config.yaml
model: "contrastive image-text model"
dataset: "rendered dice on a table"
train_examples: 145000
image_size: 64
crop_scale_min: 0.8
horizontal_flip: true
translate: 0.06
tokenizer: "char"
vocab_size: 28
loss: "softmax"
embed_dim: 256
encoder_arch: "vit"
encoder_norm: "rmsnorm"
encoder_norm_position: "pre"
encoder_activation: "gelu"
encoder_mlp_ratio: 2
encoder_head_dim: 32
encoder_fused_qkv: true
encoder_bias: "all"
encoder_qk_norm: false
encoder_parallel_block: false
encoder_inner_norm: false
encoder_patch_size: [8, 8]
encoder_conv_stem: true
encoder_layers: 10
encoder_width: 192
encoder_positions: "learned"
encoder_pooling: "class_token"
encoder_register_tokens: 8
text_encoder_causal: true
text_encoder_width: 384
text_encoder_layers: 6
text_encoder_norm: "layernorm"
text_encoder_norm_position: "sandwich"
text_encoder_activation: "quick_gelu"
text_encoder_mlp_ratio: 3
text_encoder_head_dim: 64
text_encoder_fused_qkv: true
text_encoder_bias: "all"
text_encoder_qk_norm: false
text_encoder_parallel_block: false
text_encoder_inner_norm: false
text_encoder_drop_path: 0.05
text_encoder_positions: "learned"
init: "kaiming_normal"
residual_init: "none"
optimizer: "adamw"
lr: 0.00063
beta1: 0.8
beta2: 0.999
eps: 1e-06
grad_clip: 5.0
steps: 7400
batch_size: 256
epochs: 13.1
lr_schedule: "wsd"
decay_fraction: 0.2
final_lr_fraction: 0.05
warmup_steps: 140
weight_decay: 0.5
Rows from block 3 of the text encoder of a small contrastive image-text model, named by matrix and row number. Rows with one number belong to one neuron. Each number is 128 + 32 x the weight over its row's rms, rounded and kept within 0 to 255. All counts start at 0.
After each neuron's rows are labels from the 100 texts, of 14848, where the neuron reaches its highest value: "fires on" is the input token at the peak. Only what is clearly more common there than usual is listed. The data: rendered dice on a table. In brackets: how many of the 100.
# fc1: MLP up (text_encoder.blocks.3.mlp.fc1.weight, 1152x384), inputs 256-383
# fc2: MLP down (text_encoder.blocks.3.mlp.fc2.weight, 384x1152, transposed), outputs 256-383

fc1.672 [118 146 127 128 111  41 169 149 150 115 140 153 111  85 131 123  99 113  63 178  97 109 111 127 151 105 120  93 125 130 136 124  99  99 131 134 174  82 130 135  77 129 136 113 138 103 133 171 143 106 157 168  89 140 112 101  85 125 115 130  80 174 108 134 114 101 160 122 153 144 138 142 140 127 124 165 119 126  84 121 115 128 140  96 109 115 168 127 195 110  79 128  93  95 122 139  92 134 135 112 127 144 104 176 127 133 129 140  71 155 131  99 127 113 146 158 104 189 140 103  64  61  98  99 111  92 165  81]
fc2.672 [132 171 166 173 100 116 126 147 171 142 158 146 148 103 130 119  93  98 153  93 222 167 150 191  87  86  72  86  90 124 105 121 100 132 167 136 141 134  99 192 102 120 145 100  80 122 142 136 129 222 102 179 137 149 142 159 115 143  56 130  96 165 146 161 121 161 132  74 122  63 161 104 114  72  96 162 127 107 142 127 138 121 156 102  83 134 128 130 111 145 102 157 166  77 147 180 120 139 101 181  27  89 138 126 155 137  87 194 135  80 161 109 100  92 180 134  90  76  88 152 115 128  94 107 124 138 114  60]
fires on: "r" (32); "e" (21); "h" (11); "<end>" (7)

fc1.709 [104 175  99 136 134 115 132 158 105 128 125 167 142  92 123 146 195  76  92 154 143 119 138  86 183 175 138 141 105 135 138 111 116  90  85 127 142 148 149 160 111 123 183  61 118 141  50 111 138  71 107  92 100  72 101 103 166  88 112 173 126 154 165 124 101 119 158 128  84 174 146 151 138 138 159  78 201 106 109 116 162 137  87 124 148  66 134 168 143 100 144 111 144 152  68 133 164  90  94 101 141 125 122  55 134 166  98 107 125 132 122 122  87  76 154 179 146 108 132 117  98 113 181 138 106 138 117 111]
fc2.709 [162 107 126 158 118 130 136 129 146 156 216 114 118 107  87 119 107 134 131 133 102 110 143  99 141 106  82 138 128 204 100  96 163 101 160 172 179  74 133 103 128  98  63 197  97 117 141 123 101  52 169  77 110 156 171 134 108 141  79 174 123 107 120 115 170 134 132 181 117  97 121  59 114 114 125 112 139 121 106  93 132 163  99 115 167 187 134 133 110 141  94 132 112 207 116 112 131  80 155 111 179 163 124 194 121 155 168 138 155 191 141 131 128 145 209 107 153 146 151 152 145  70 137 126 119 135 152 149]
fires on: "f" (55); "h" (12); "r" (11)

fc1.584 [118 176  69 133 113 125 115 132 127 113 151 138 100 121 121 171 148 116  82 167  95 177 105 168 103 167 187 122 129 114 136 109 123 106 110 112 124  78 197 108 104 192 171 100 143 131 120 123 140 146 113 144  95 148 136 156  96 104 168 129  99 176 196  60 109  91 128 116  94 105  95 167 112 124 139 209 140 135 126 101 158 136 109 123 145 145 124 156 184  98 138 129  82 104 117 131 121 101 136 101 117 159 123 101  71  89 140 135  87  89 130 165 124  80 182  70 109 208 132  64  68 159 165 137 180 154 109 111]
fc2.584 [109 166 146 142 106  78 134 163 107 159 114 135 147 122 186 130 162 117 138 106 187 139 167 150  77 126 148 124  85 153 134 105 143 102  61 100  91 128 161 144  86 157 166  63 150 158 169 193 170 206 107 151 173 119 166 140 142  89 126 125 127 218 174 153 104 141 132 115 143 103  86 170 166 151 139 127 146 185  92 139 151 113 164 131 135 103 151  97 112 172 123 152 125 115 115 163 119  75 118 183  78 136 139  77 142 163 126 116  90 118 102 102 141 145 167 129  95 141  83  78 102 145  79 142  70 111  93 110]
fires on: "o" (28); "n" (20); "w" (12); "f" (11)

fc1.41 [154 131 131 122 128  97  94 186 166 137  96 143  70 116 150 150 178  73 106  87 140 150 106 192 108 130 167 143  24 166 165  67 143 143 127 148 143 170  59 154 163 133 110 118  81 109 133 134 141 137 127 137 161  82 149  87 137 136 107 191 110 151 172 135 150 112 175 114 166  82 138  76 142  88 115 175 142 109 102 175 122  72  98  77  85 133 118 127 126 128  94 118  82 167  80 144 157 117 100 131 139 115 134 101 110 168 104 177 137 124 127 131 120 112  93 160 137 161 111  65 127 111 137 150 124  71 150  81]
fc2.41 [109 173  98 150 132 148 137 141 128 116 167 132 103 131 139 140  98  51 145 171 184 185 186 123  75 139 174 100 129 136 106  53 118 112 120  64 150 157  73 105  93 144 146 128 110 130  96 175 147 147 180 101 110 136 155 207  70 169  88 141 149 108 102 122  99  97 112 145 134 159 137 127 167 117 200 205 142  96  72 135 154  60 151 132  46 115 165 149 104 160 111 155 102 173 138 162 111  97 129 163  83 149 154 112 147 136  62 168  76  92 148 130 133 129  98 135 116 130 111 179 186 102 128 119 115 149 110 128]
fires on: "o" (31); "n" (29); "w" (12); "s" (10)

fc1.495 [ 95 160  69 187  88 110 146 136 173 107 111  59 174 133 147 122  79  71 150 158 201 131  74 101 130 126 102  48 138 198 163 144 151 153 110 156 159  91  91  84 140 132 148  91 170  93  75 138 148 151  98 116 137  93  98 104 140 142 117 172  54 107 116  81  73 135 153 130 120 145 175 168  77 121 132 114 176 109  96  59 114 132 114 131  78 127 150 143 178 101  58 115 147 141  67 115 127 149 116 157 109 109 111 129 127 158 150 108  79 127 110 202  99  87 150 178 110 182  83 101 135 104 123  85 194 121 203 158]
fc2.495 [140 177 202 129 239 120  94 109  90 129 136  99  79 126 149 171 109 125 123 152 137 132 195  69 138 146 167 169 105 138 162  89 107 115 142 160 111 203 119 199 134 142 158 152  95 127  94 117 116 139 129 175 112 129 133 131  82 113 197 150  94 150 120 149 181 123 113 111 157  64 114 129 134 141 134 119 170 147  82 150  89 106 100 193  97 148 104 167  95 141 150  99 167 119 141 116  88  80 153 145 186  95 146 209 127 121  94 106 135 192 125 121 151 136 149 130  97 137 151 134 163 131 150  92  85 147 130 128]
fires on: "s" (24); "o" (23); "w" (11)

fc1.307 [ 92 226  99 173 134 162 157 181 123 101 154 117 132 148  94 114 128 160 146 108 229 122  95 173 107 204  91  77 110 193  97 131 194 122 113 154 162 143 120  81 150 126 125 112 153 135  87 170 139 165 151  76 138  97 140 154 172 115  81 173 112 101 163 133  29 123 157 162 145 126 167 149  92 117 137 118 176 131 135 122 128 106 128 133  44 116 114 147 106 109 112 121  97 130  96 148 134 158 101 121 101 119  56 152 159 159 148 136  83 123 126 151  80 130  90 181 101 154 135 106 120 128 158  92 163 133 193 122]
fc2.307 [ 93 112 170 173 160 146 102 106 100 111 108 119 159 110 193 142 116 168 152 113 137 125 161 129 128 113 109 124 145  74 159 145 104 131 143 160 144 148 111 183 131 128 166 145 133  72 126 100  91 148 151 154 103 132 131 186 149 106 209  54  63 154 143 113 180 107 137  83 116 124  65 153 114 115 139 109 152 185 122 153  92 156 128 113 160 111  97 121  74 164 168 127 124  85  89 130 126 119 137 149 182 158 104 150 178 146 147 141 108 128  94  32 151 106 150 120 120 114 148 142 158 179 119  86 136 197 104 123]
fires on: "n" (35); "w" (14)

fc1.50 [117 149 133 134  97 104 130 132 147 132 173 140 133 129 150 104 145 123 113 150 157  96  93 103 146 154  99  78 107 179 152  83 128 140  98 117 170  46 117 108 181 123 146  80 163 171  93 149 179 164 154  89 134 122 121  76 177  98 161 150 126 136 156  72 123 133 169 140 102 146 148 115 107 115 156 145 154  97 117 130 148 180  77 138 124 144 146 135 159 157 105  99 106 105 155 153 149 142 106 107 146 179 136 102 142 137 167 141 137 158  66 163  76 135 179 153 105 157 132 149  85 105 137 141 180 104 185  80]
fc2.50 [132 114 163 181 186 124 101 104 143 115 206 146 119  95 114 123 137 104 120 162 113 119 163  39 135 103 153 178 176 109 150 134 127  99 152  93 132 140 101 158 134 120 150 197 122 106 125 121 141   2 247 119  97 116 119 173 128  92 191 170 147 115  85 180 157 113 104 132  94 117 125 114 137 172 117  98 136 143 153 118 116 102 115 121 177 108 113 142  82 124 129  82 135 155  63 126 163  83 142 128 198 167 114 175 104  77 183 140 107 144 156 113 135 128 143 143 133 131 129 108 144 163 138 117 184  94 136 155]
fires on: "o" (33); "w" (15); "h" (12); "s" (10)

fc1.587 [140 134  64 155 138  60 124 161 186 120  71 168 124 178 171 145 184 102 117 128 184  82 100 187  55 190 170 105  70 187 157  71 173 141 116 160  81 122 160 113 145 166 138 135 170 135 152 166 130 153 104 145 108  89 127  85 155 127 141 177  93 121 178 104 141 194 167 154  90 114  97 155  48  96 123 136 192 137 167 120 194 105 118  94  89 113 170 112 107  87 124 120  64 192  82 120 149 150  71 124  89 137 156  78 164 139 102 113 123  69 156 109 143 127 118 150  73 107 110 127  83 160 113 127 159  88 115 145]
fc2.587 [124 160  95 166 175 132 131  91 133 142 110 177 142 160 153 159 158  44  99  98 134 154 162  69 148 154 140 152 145 101 153  77 109 147  79 123 143 164 159 115 153 160  49  92 132 127  81 160 171 156 145 140 139 150 152 122  66  96 180 165 127 145 124 143 146 183 105 123 137 105 117 126  93 147 162 161 110 162 112 110 128 121 117 108 105  99 112 163 142 157 154 156  99  93  45 140 164 118 126 111 113 152 150 150  88 121 156 127 112 167  91 112 145 168 147 111 103 110 126 143 137 115 118 144 114 132  82 136]
fires on: "o" (21); "h" (14); "s" (14)

fc1.750 [149 185 113 184 145  95 173 139 154 153  84  91 144 138 160 116 133 151 149 153 220 111 122 117 164 149 135  82 100 150 157 129 153 155 161 129 136 161 107 113 173  91  99  91 119  89 116 131 141 180 147 126 130 141 110  90 144 133  84 213 141 130 130 128  87 155 192 102  80  90 157  71 124 176 189 160 125 104  61 121  98 158 132 119 103 190  98 137 194 141 119 108  62 168 125 125 127 154 138 126 145 127 129 135 113 145 145 175  82 125 154 130  73  73 160 163 160 147 117 124 137 104 180 102 168 147 166  93]
fc2.750 [135 147 138  82 181 126 114 135 138 149 142 183 123 120  81  52 147 170 138 183 194 141 135 138 144 131  99 134 133 108  48 183  98 125 212  87 133  69 119  67 156 190 136  88 127 181 103  63 182 171 120 108 168 147 178  68  90 118 104 133 142 110  80  82 109 104 140  78 133 114 105  99 151 105 114 101  99 103 175  96 113 146  96 172 170 194 132 145 124  88 109 104  90 115 139 128 153  98 137 155 144 134 140 148  95 156 118 169 137 149 105 177 150 158 134 121 108  65 184 113 120 110 104 127 169 173 117 131]
fires on: "r" (79)

fc1.425 [113 104 129 132  55  79 120 146 118 135 145  81 117 149 106 141 135 161  91 119 140 121  93 181 158 116 118 131 121 170 173 128  75 134 174 141 183 167 130 117 133 118  80 164 148 118 121  89 128  91 161 104  64 109 130 142 116  99 161 151 127 113 135 129  69 147 140 151 102 114 101 100 128 125 119 137 123 130 116 105 143 133 130  74 108 170 117 138 146  92 132 141 132 162 153  99 122  97  88 146 165 134  93 150 134 114 111 145  72  84 138 133 129 126 142 180  74 135  91 157 126 151 165  81 146 106 182 119]
fc2.425 [113 128 102 151 128 114 131 119 119 140 102 127  70 140 106 149  64 165  90 130  91 132 149 221  99  79  84 150 107 168 161 145 122 103 247 129 165 158 160  94 118 122 117 215  97 134 102 130  90  95 165 120 114 116 195 205  96 154 153 149 117 117 128 171 124 108 146 154 128  50 100  87 119  86 106 115 102  94 112 132 166 112 108 116  79 210 114 170 142  81  95 138 156 182 167 116 141 132 136 133 177 124 112 133  74 103 122 168 144 132 161 102 106 125 134 114  96 101  95 140 158 120 171 100 118 106 156 111]
fires on: "n" (22); "w" (12); "f" (9)

fc1.80 [112 107 150 164  86 156 131 199 131  56 133 132 159  99 121 194 184 105 176 118 136  77  87 101  96 178 143 131  93 150 116 125 140 100  94 128 144 129 129  98 151 167  76 105 126 124 123 148 154 170 191 153 179  83 166  81 171 141 124 140 135 174 205  82 108 133 159 176  92 150 141 123 102  90 168 171 120 158 123 110 142 106 154 117 125  97 179 140 141 110 123 172  99 164 142 128 164 111 110  97 116 145 102  87  57 109 116 135  82 138 100 137 118 107 124 129 147 114 156  88  76 104 152  92 158  95 159  90]
fc2.80 [149 136 159 112 135 174  78 109  64 154  66 140 117 142 168 140 131  82 132 162 196 152 147 129 112 162 148 111 111  73 129  73 131 174 100 143 124 137 112 123  96 155 134 103 130 152 126 173 111 205 136 105 131 175 129  78 142 126 184 104 187 167 132 148  99  83 143 108 120 178 127 129 136 115 171  70 114 120 149 124 102 112 104 204 192 110 135 103 153  67 156 143 131 137 148 113 180 108 134 165 120 109 155 101 124 107 121 137 107 140  87 143  90 162  93 104  91  56 112 128 196 142  97 130 126  57  74  90]
fires on: "s" (40); "o" (14)

fc1.476 [150 135  30 141 115  78 126 148 131  69 135 118 144 146 117 175 166 102 100 117 148 167 150 121  74 122  98 109 122 149 130 109 127 118  77 156 133 143 174  98  82 148 140  56 167 125 115 149  94  93  92  83 134 130 155 121 132 133 114 162 132 115 218  90 102 140 164 118  80 142 141 133 100 169 157 150 119 129 147  82 147 152 108 138 155 184 165 140 139  99 149 103  94  98 134 109 124  80 123  84 152 185 110 103 131 105 147  53 127 147 120 154  86  98 113 124  81 135 135  84  90 114 149 199 157 153 170 129]
fc2.476 [138 107 165 126 161 134  85 118  76 116 113 143 131  85 174 139 147 101 143 108 118 166 163  91  84 157 174 192 106 123 147  57 133 141 121  87 104 121 150 162 138 108 152 161 109  99 167 175  72 114 175 162 129 149 157 178  80 147 184 123 147 157  87 116 162 126 154 172 134  75  62 150 137 180 157 153 170 140  85 165 127  73 144 173 105 118 162 185  90 141 128 117 133 150  76 130 150 102 159 114 136 126 151 109 138 100 205 121 150 144 149  87 114 157  91  64 114 156  70  69 153 183 124 125  95 145  64 140]
fires on: "f" (27); "x" (27); "e" (22); "v" (20)

fc1.350 [155 164 133 163 148  75 160 131 140 121 140 120 126 149 145 140 167 124 106 167 201 112 124 125 107 192 130  65  82 175 126  95  44 140 130 159  86 117 124 163 161 142 149 149 114 100  43  95 103 184  43 142 129  80 137 144 151 147  89 194 147 170 150  91 141 146 124  85 120 102 120 147 102 156 153 177 131 167  68 156 141 204  89  90 147 176  85 105 127 141 109 127  99 116  99 169 112 159 116 158 124 136  73 118 134 112 160 120 112 155 142 118 159  74 163 143 169 160  94 114  44 136 139 110 193 159 120  84]
fc2.350 [164 179 147  70  94 120 167  86  84 130  90  88 154 135 127 116 149  97 141 141 151  77  92 199 174 133  99  51 118 152  88 189 122 135 120 110 145 105 119 138 186 168 136  77 114 124 141  71 156 215  42 172 161 144 196  34  97  86 122 132 127 161 147 131 136 155 123 108  96 175 180 134 128 127 114  95  73 100 129 144 111 200 126 114 161 129 109 118 139 108 112 104 177  93 183 174 149 115  91 170  56 114 134  57 118 152 121  91 131  79 109 121  94 137 171 128 124  79 123 133  77 120  70 145 164 135 111 129]
fires on: "r" (98)

fc1.43 [143 161 148 192  54 111 137 173 143 115 138  88 167 134 171 153 191 145  97  90 144 134 117 178 118  99 120  93  74 186 124 131 138 136  92 122 117 110 140 103 131 203  67  72 143 121  74 101 114 192 125 108 118 170 117 162 108 123 142 143  82 131 207  78 111 134  95 169 127 133 156 122 134 101  94 109 132 104 150 128 136 101 120  65 126 136 151 143  95 112  57  92  81 136  82 157  59 168 154  69 163 143  98 118 170  99 116 103 105 159  62 145  93 144 120 119  85 128 158 111 111 117 122 127 204 114 150  85]
fc2.43 [135  97 155 134 144 124 137  97  85 117 141 107 123  93 106  91  82 183 132 174  89 148 131 111 120  82 148 176 144 150 120 107 123  80 119 142  90 114 116 139 100 104 141 163  78 137 119 115 115 147  96 169 169 119 177 164 131 131 142 117 151 153 122 154 159 122 100  92 141  95 152 116  71 153  86  90 147 195 127 187  66 132 146 192 151 140  90 141 124  88 146 115 117 132 107 168 117 103 156 155 195 143  95 211 127 171 167 103 135 122 168 114 176 115 147 182 119 113 119 116 128 139 100  94 160 156 134 129]
fires on: "f" (74)

fc1.44 [ 49 159  76 117 101  68 103 140  87  83  79  93 145 120 117 143 150 111  93 170 187 132 121 115 142 181 117  93  84 212 187 105 116 132 115 162 134 140 140 100 123 108 117  68 121 108 102 137  82 118 104  75  75 111 155  82 134  96 113 183  69 132 118 130  95 175 139 118 122 119 137 112  70 121 128 122 145 118  81 139 145 110 126 131 128 101 157 158 161 127  99 145 116 162  75 114 167 102 149 106 185  93  98  68 139 162 114 111 108 106 142 107  81 115 132 170 149 173 123 120 109 127 184 135 167 137 115 105]
fc2.44 [132 142 119 142 174 143 148 157 141 104 155  71  53  75 124 112 149  65  66 166 146 150 139  86 163 146 147 144 121 189 127  73 152  80 146 128 109  96 136 154  92 155  89 136 124  69  79 107 124  89 136 111  98 136 136 153 127 115 101 213 146 115 174 168 140 124 116 167  57 128 165 113 128 141 166 175 133  88 114 122 120 118 130 131 168 109 180 148 160 120 104 104 140 116  76  95 125  76 181 117 135 102 208 154 138 104 142 165 150 169 118 134 102 111  88 148 114 134 183 144 111 133 209 147 184 155 125 129]
fires on: "s" (37)

fc1.553 [151 145 119 164  80 138 150 157 179  83 132  93 159 111 163 140 105  40 147 179 186 122 127 143  97 144 123 128 124 175  93 123  70 144 100  78 192  91  89  84 179 146 152 105 138  99 103 170 157 112 124  70 119 132 140 110 151  94 136 115 165 155 176  65  53  74 154 177  94 156 130 131 121 101 116 161 147  77 133 119 161 161 109 124 122 102 129 131 176 111 105  93 115 169 141 114 129 187 182 106  91 169 160 149 147 124 141 112 127 136 116 172  49 129 152  99  84 141 110 117 136 111 170 132 137  95 135  95]
fc2.553 [133 107 142 154  85 182 165 118 112 116 133 136 178 148 148 118 191 124 148 147  93  94 151  63 109 148 165 147 112 110 131  87 143 128  66 124 123 147 121 155 148  95 102 157 168 132 122 169 138 100 225 185 126 146 120 146 102 102 118 133  99 176  88 161 127 150 119 137 156 149 118 114 113 119  99 133 163 176 144 118 140 139 148 142 171 132 148 112  67 110 113 138 116 110  88 110  74  67 146  76 140 133 170 125 155 121 161 163 122  43 109 106 165  93 122 104 154 124 147 130 188 223 125 147 153 124 113  93]
fires on: "f" (42); "x" (16); "h" (15); "s" (9)

fc1.552 [151 127  76  64  86 127 104 149 188  69  55  84  97 116 141 141 180  50  62 116 123 138  93 189  90 193 185 117  88 197 156  95 153 148 108 118 106 159 182 158 168 145 131 135 174 120 162 126 120 116  93 142  98 102 135 100 163 131  87 176  63 111 219 146 136 163 139 103 126 135 107 118 112 155 115 149 151  76 121 149 196 105 137 152  98  85 162 152 137  86 133 127 133 118 101  88 156 133 125 108 140  70 147 102 151  84  88 127 184 104 163 165 115 141 107 199  86  94 134  71 127 136 107 136 105 111 112  93]
fc2.552 [146 188  76 104 132 103 138 156 169  99  85  88 120 123 142  89 147  88  99 136 156 165 108 122 124 159 174 144 114 137 115 119 203 155  97  62  95 145 141 100 153 181 110  86 179 122 135 126 145 158  92 152 161 148 120  83  90 147 142 158  93 131 123 133 120 158 139 138 123 147 135 105 121 153 147 197 123  98 137  63 132 137 150 180  59  53 183 132 164 161  80 117 108  85 129  99 145 138 126 156  70  96 204  99  94  83  82 118 147 135  98 158 131 143  19 152  81 130 132 129 153 139 116 149 204 172 130 127]
fires on: "o" (27); "h" (27); "s" (11)

fc1.558 [138 150  78 159 137 110 138 152 121 147 149 102 129 116 153 101 201 125 146 129 148 154 108  77  96 113 165 101 141 196 148 127 142  87 127 153 127 170 113 120 123 176 107  62 116 131 104 111 133 113 114 106 120  67 125  62 110 140 108 136 143 126 123  36  95 176  95 125  80 136 134 156  83 129 130 131 117 125 103  94 130 146  80 155  89  74 165 113 127 114 106  83  80 166  74  79 139  95 116  72 163  93  98  96 145 109 186  60 140 121 110 168 109  97 166 162 176 119 122 153 125 146 177 137 189 114 126  84]
fc2.558 [ 83 119  86 142 153 108 106 112 132  92 174 119 136 125 114 118 130 113 155  94 140 177 122  81 140  49 132  75 154 139 159 114 130 101 106 116 157  94  79 170 152 155 113 131 128  56 142 134 168 128 111 114  97 109  93  98 117 160  88 154 141  94 104 159 143 129  72 147  96 106 133 109 168 195 194 193 142 147 113 122  91 102 140 130 143 140 159 151 101 108 122 122  61 217 133 127 160 162 153  87 176  88  83 164 151 165 113 157 119 129 115 123 124 144 183 140 189 134 173 171 135 133 145 176 169 150 122 167]
fires on: "r" (27); "f" (13); "h" (12)

fc1.453 [100 196 107 161  81 170 171 151 157  44 136  98 143 169 134 102  99 131 155  99 125  89  83 136 116 122  80  95 140 198 117 166 197 138  69 154  70 134 124 125 145  97 127  97 211  94  72 166 131 154  73 121 113 119  89 136 153 121 158 110  66 122 181 115  88 130 161 167 118 155 173 154  87 102 139 114 141 127 155 107  85 160 126 116  91  64 133 130 133  92 119  73 111 121  90 131 128 163 108 149 125 100 106 133 194 177 111 107  95  88 124 137 107 131 109 154  89 173  90 107 112 119  96  81 155 113 183 122]
fc2.453 [ 92 207 134 170 153 144 171  90 110  84 115 118 151 132 182 155 136 178 125 119 134 150 150 186  87  86 132  79 136 131 149 156  52 119 125 199  73 163 108 203 145 135 191 141 151 143  75 139  91 178 122 184  98 158 134 159 131  54 174  93  77 158 161 114 137 116 119 131 135 121  50 148 100 104 151 117 129 196 124 139  89 143 161 119  82 112  75 113 115 137 149  98 114 100 118 180  83 111 121 173 127 151  90 114 148 130 120  87  99 103 123  72 178 104 148 161  97 172 125 152 110 183 119  58 131 170 129  98]
fires on: "n" (40); "w" (26); "h" (16)

fc1.570 [163 174  99 131  62 156 124 117 119 111  83  46 140  91 177 153 138 111  92 170 147 148  93 160 137 174 122 126  66 192 156 102 166 124 112 132  96 112 191 160 152 140 143  98 119 163 124 177  76  87 131  97  93 164 101 110 135 130  89 143  92 140 149 133  83 151 156 153  91 152 148 123 106 142 136 142 152 110 100 115 173 128 172 134 122  74 167 154 158  92 119 149 139  97  66  74 148 116 101 106 102 149 151 130 164  98 112  93 143 104 111 167  98 109  96 156  77 204  80 123  93  90 144 153 164 137  87  97]
fc2.570 [157 145  98  69 113 114 120 169 138 126  95  99 131 145 156 107 142 134 103 100 121 188  67 106 136 157 197 139 129 112 127  85 158 133  91  80  90 103 136 153 135 167 124 154 122 131 145 165 145 120  94 141 120 114  94 112 170 133 152 136 130  91 144 151 145 167 166 107 107 126 103 103 122 196 113 190  86 148 153 137 152  97 155 149 102  63 174 162 110 129 153  93 111 102  96  92 129 128 168 161  90  92 214 139  84  93 102 142 151 123 115 163 136 103  35 102  77 157 133 140 177 130 148 194 172 149 117 147]
fires on: "o" (37); "h" (28); "s" (19)

fc1.731 [101 148 122 134 125 129 156  80 103 128  87 117 106 120 119 152 128 131 141 189 115 145 156  97 173 134  78  97 185  66 133 151 123 152 105 147 118 179 148 131 143 127  85 118 155  67 109 105 121  92 114 116 180 131 119 120 107 184 124 144  95 128  48 179 159  85 145 153 112  84 129 127 140 198 154 140 133  93  79 160  84 155 176 172  93  93 154  83 143 152 111  95 161  69 134 116 121 133 115 138 142 169 112 110 121  66 131 119  83 140 127  86 100 132 123 107 160 142 129 110 141 159 156 137 169 137 176 116]
fc2.731 [129 129  89  96  82 118 142 106  95 137 121 107 147 153 111  96 155  93 100 151 155  83 106 223 118 144  52  92 119 111 121 199 116 135 125 158 135 124 129 110 146 144 103  79 131 148 151  91 152 186  74 152 143 141 196  38 145 109  64 110 124 148 150  76  84 155 104  67 138 163 158 118 140  68 138 118 108 110 152 120 145 173 122 110 139 125 143  86 181 101 135 132 132  94 192 123 146 133  95 112  84 114 124  89 145 138  73  97 121  65 122 166  97 151 149 134 121  67 121 121  63 126  81 145 120 123 125  91]
fires on: "<end>" (98)

fc1.412 [127 103 109 132 168 124 126  99 108 130  94  95  94 145 113 136 152 141 212 205 180 101 133 102  83 155  84 127 162 126 124 150  93 132 140 154  39 138 126 113 155 123 119 128 137 129 165 205 139  50  77  92 139 107 143 138 137 192 120 156 135 146  82 127 130 104 171 118 185 114 158 146  82 141 177 144  80 129 119 103  95 165 153 183 118 104 131 177 106 143 129 149 143 136  77 159  95 158  94 150 157 141 127 104 132 140  84 121 107 146 116 107 170 118 122 158 115 188 133 118  61  99 101  82 192 128 130 143]
fc2.412 [154 148 115 116  71 149 125 108 139 132 122  97 157 177 109 101 162 160 129 191 162  76  88 199 103 162  26  76 146 120 125 190 126 131 160 170 132  86 139 132 129 173  93 127 133  93 160 104 150 162  50 133 147 154 133  24 175 130  32 124 103 135 145  93  97 168 114 107 143 170 171 123 113  91 143  72  69  81 174 144 139 178 111  96 151 124 122  84 143 129 134 138 142 136 204 127 133 126 102 145  90  88 117  78 156 175  79  75  97  98 110 121 118 117 173 142 142  81 119 155  52 122  85 137 122 145 139  81]
fires on: "<end>" (65); "a" (14)

fc1.281 [135 165 154 100  94 105 159  88 108  71 111 131 104 103 106 155 120 139 121 172 109 122 134 123 151 139 134 108 200  97 113 139 120 147 106 193 102 172 161 144 151  88 129 169 152 108 120  93 133 111  90 104 136  83 107 150 104 163 100 104 131 182 114 139 156 102 122 155 111 112 127 120 170 180 135 122 144 125  72 152 102 149 156 151 131 120 148 146 153 149 107  98 165  67 130 120  99 147 117 158 127 141  73 162 131 101 171 137 120 146 160  74 156 127 154 112 127 218 106 155  90 137 115 105 141 189 192 105]
fc2.281 [115 167 120 135  53 142 128  99 117 143 121  88 153 161  93 129 197 128 119 162 176  76  84 205 148 113  61  97  94 111 143 209 139 120 148 135 173 129 132 103 137 166  96 123 127 136 140  67 154 174  63 137 145 161 164  42 152 130  64 111 136 157 163 104  79 142 111 102 146 140 149 148 146  57 110  82  86 114 175 123 138 176 141 106 142 112 142 109 157 126 137 119 134 110 199 139 116 129  95 127  63  91  91  51 147 167  53  66  82  90 127 167 131 124 132 157 105  91 165 122  79 113  97 156 129 129 125  56]
fires on: "<end>" (90)

fc1.182 [140 119 126 157 107 103 150 132  70 197 131 149 108  98 205 170 132 128 152 138 102 142  92 111 159 124 116  77 123 146 171 118 142 139 115 168 157 117 105 118 109 169 112  88 141 124  80 129 134  88 178  91 123 133  91 111 193 164 115 145 156 106 156  93  44 154 132 106 103 104 158 160 148 125 175 110 142 140  98  89 122  90 124  89 125 113 187  78 116  98 140 158  64 157  85  56  97 144 136 107 121 143  99 129 127 130 134 126  91 147  79 158 127 114 186 147 133 115 147 157 101 117 192 157 128 115 129  72]
fc2.182 [116 108 106 159 128 116 112 122 131 111 165 173 142 107  99 127  84 117 133 110 160 163 141 111 144 120  69  69 130 131 163  83 118 123  92 103 167  77 118 163 138 113  65 145  93 104 139 124 184 129 150  70 125  67 119 152 122 160  80 174  93  93 178 153 129 141  43 134 106  84 181 114 110 154 182 225 139  99  49 151 168 130 172  80 130 107 111  85 145 106 129 147 149 154 129 180 165 176 177 101 171  88 130 183 155 124 120 197 136 132 145 126  62 105 173 169 185 112 154 124 122 140 169 160 134  95 144 140]
fires on: "f" (63); "e" (29); "r" (7)